Weights of a small segmentation model: trained on small charts drawn from random numbers.
Rows from block 5, named by matrix and row number. Rows with one number belong to one channel. Each number is 50 + 15 x the weight over its row's rms, rounded and kept within 0 to 99. All counts start at 0. After the name is the row's rms in percent of the matrix's.
# convs0: first 3x3 conv (model.enc.1.2.convs.0.weight, 96x96x3x3), inputs 0-9, a 3x3 kernel for each
# convs1: second 3x3 conv (model.enc.1.2.convs.1.weight, 96x96x3x3, transposed), outputs 0-9, a 3x3 kernel for each
convs0.13 095:50 43 40 49 54 35 30 62 83 41 58 45 47 63 53 40 57 66 57 53 51 62 50 56 25 31 48 68 48 81 37 29 33 33 46 46 70 52 54 21 44 36 30 48 70 63 58 33 51 40 66 45 31 60 62 68 76 42 58 59 57 37 45 28 27 47 49 53 38 54 32 60 46 34 56 28 44 89 51 69 45 50 52 47 35 55 56 59 43 63
convs1.13 093:52 36 56 40 51 53 51 36 45 40 47 40 71 43 53 58 67 43 48 39 81 49 41 59 45 15 59 43 65 67 84 62 69 56 34 87 40 37 35 59 56 76 64 60 69 57 70 69 39 60 37 22 25 37 70 73 60 40 43 57 59 43 29 44 61 67 65 66 46 56 60 68 63 47 49 66 48 52 52 77 52 36 81 48 49 48 65 34 43 47
convs0.14 098:57 46 36 37 43 52 61 48 43 49 49 57 40 53 21 34 17 54 56 45 38 64 74 55 62 48 44 53 76 57 46 24 83 39 46 29 50 46 45 94 40 35 32 56 59 64 50 38 49 79 27 30 43 34 68 42 41 42 66 33 26 34 45 58 39 44 45 68 71 63 60 63 58 28 70 50 72 60 32 57 50 37 70 50 32 48 53 27 55 65
convs1.14 092:40 59 64 58 55 53 29 49 44 33 65 50 68 63 67 47 69 49 42 59 56 32 08 27 57 58 49 30 52 66 52 45 39 48 39 55 31 68 59 42 41 34 49 29 45 49 63 63 54 68 57 55 50 61 37 46 45 82 39 87 71 68 47 67 50 54 65 54 32 49 40 22 56 54 60 37 31 66 66 15 81 49 50 52 57 44 42 61 41 47
convs0.15 117:75 09 46 26 59 60 51 37 45 60 61 60 51 58 57 42 46 45 80 43 44 30 54 73 59 67 36 30 57 50 63 38 29 57 39 65 71 35 34 19 43 70 77 60 20 41 52 55 37 50 53 46 71 58 60 79 22 51 34 45 51 57 64 66 50 38 54 43 33 33 58 73 59 21 41 10 58 55 59 45 58 44 57 65 53 73 42 49 09 68
convs1.15 107:35 54 45 47 51 47 46 61 36 47 28 35 25 40 20 48 54 29 60 44 45 32 49 54 51 50 51 50 66 52 66 44 47 45 62 69 68 28 24 43 64 45 32 23 37 61 50 26 42 61 43 57 31 52 19 77 61 68 55 46 49 17 58 49 50 59 18 56 49 64 36 30 29 60 36 48 67 84 76 58 46 51 70 45 48 28 57 44 46 68
convs0.16 108:62 61 55 42 34 15 43 47 47 68 43 54 40 50 56 73 41 35 57 10 27 31 64 84 27 28 42 65 27 65 65 41 15 29 57 37 50 63 51 45 58 50 22 36 44 60 36 39 78 62 51 46 52 69 21 56 36 64 21 53 71 70 70 56 32 32 26 25 55 41 35 56 52 41 34 18 62 33 40 46 54 51 67 46 40 69 57 48 55 64
convs1.16 107:44 57 48 46 44 37 83 72 41 29 52 48 40 41 34 23 61 36 32 64 60 65 46 42 29 51 44 44 49 47 85 60 45 47 64 40 48 62 45 66 32 71 31 57 52 66 61 53 30 27 39 67 45 51 46 60 44 78 52 35 37 35 22 40 65 28 53 53 82 49 81 37 44 61 60 65 38 36 75 71 51 39 00 45 46 51 53 58 24 60
convs0.17 093:49 43 85 97 59 00 26 63 59 55 61 35 55 59 55 52 59 60 51 34 46 37 44 28 75 66 61 65 53 42 52 60 49 55 48 33 34 57 62 47 35 56 32 71 60 51 56 50 48 52 54 38 57 57 56 27 63 73 50 40 35 52 54 52 72 60 67 69 33 52 54 42 39 45 52 49 49 61 50 35 49 48 40 65 81 69 41 40 69 54
convs1.17 098:58 53 60 67 36 34 58 37 49 34 25 34 34 45 13 64 36 21 53 41 18 47 70 65 49 44 48 45 56 60 53 31 45 66 26 31 53 46 48 43 50 67 31 35 70 26 44 46 32 33 51 38 48 64 41 54 44 38 43 42 34 41 56 40 31 24 97 55 24 47 52 41 77 55 39 67 74 31 62 49 52 41 36 57 35 49 75 51 19 75
convs0.18 091:45 44 21 19 64 92 47 21 30 48 73 47 45 52 68 43 53 55 60 60 59 32 53 42 54 67 34 26 07 47 56 56 46 30 41 44 17 18 70 60 22 52 51 58 48 71 43 50 57 41 34 70 39 41 54 36 44 44 43 56 29 52 44 57 55 11 48 52 66 43 48 70 40 53 65 47 73 33 68 44 56 56 63 60 55 61 53 44 61 49
convs1.18 101:56 48 16 49 47 50 42 38 41 51 49 80 34 48 49 46 48 61 51 48 59 66 45 65 46 50 43 37 43 62 36 11 50 58 75 78 64 56 79 76 59 21 53 70 48 35 69 46 35 38 35 43 70 48 52 45 38 22 72 64 42 40 27 38 61 51 57 54 43 63 76 61 57 32 25 31 58 52 25 59 61 62 42 83 56 31 75 20 36 42
convs0.19 097:29 33 35 00 54 85 43 52 41 42 54 65 53 51 67 42 44 64 57 47 36 48 70 58 41 83 55 57 49 49 32 44 40 11 69 79 45 56 57 25 30 40 71 60 80 54 41 29 29 54 39 71 27 61 48 32 35 44 60 48 62 63 61 29 61 40 17 68 27 74 31 16 37 29 52 36 43 73 59 70 80 44 65 34 34 48 33 44 61 61
convs1.19 104:77 53 53 32 47 99 34 39 31 55 19 13 52 32 43 54 59 65 35 39 26 56 48 58 38 36 45 54 57 73 48 48 52 52 11 41 35 32 44 66 80 87 44 37 33 49 61 39 54 34 79 50 81 39 51 76 52 59 26 50 40 52 36 57 59 53 38 50 53 28 74 56 53 54 24 41 49 54 57 53 55 78 56 46 44 30 38 35 59 48
convs0.20 094:12 45 30 56 25 27 69 45 38 26 43 55 21 29 54 47 49 40 71 37 72 24 58 63 49 37 24 43 70 49 48 49 36 69 35 43 57 54 53 79 45 47 41 57 32 58 57 59 40 59 55 47 28 54 56 50 63 42 60 41 72 51 49 50 52 58 39 61 19 61 18 46 37 37 70 70 47 39 70 52 59 44 49 44 70 51 57 64 46 80
convs1.20 099:73 66 58 46 55 35 25 23 32 55 48 40 44 56 65 64 37 89 64 45 38 44 70 57 41 21 42 46 71 32 46 29 62 61 50 39 51 59 56 60 55 29 39 57 62 71 58 43 47 40 57 55 51 19 69 59 58 66 41 17 38 41 55 46 66 56 59 52 60 49 64 48 39 33 39 49 38 68 57 72 58 55 64 63 44 32 47 59 60 69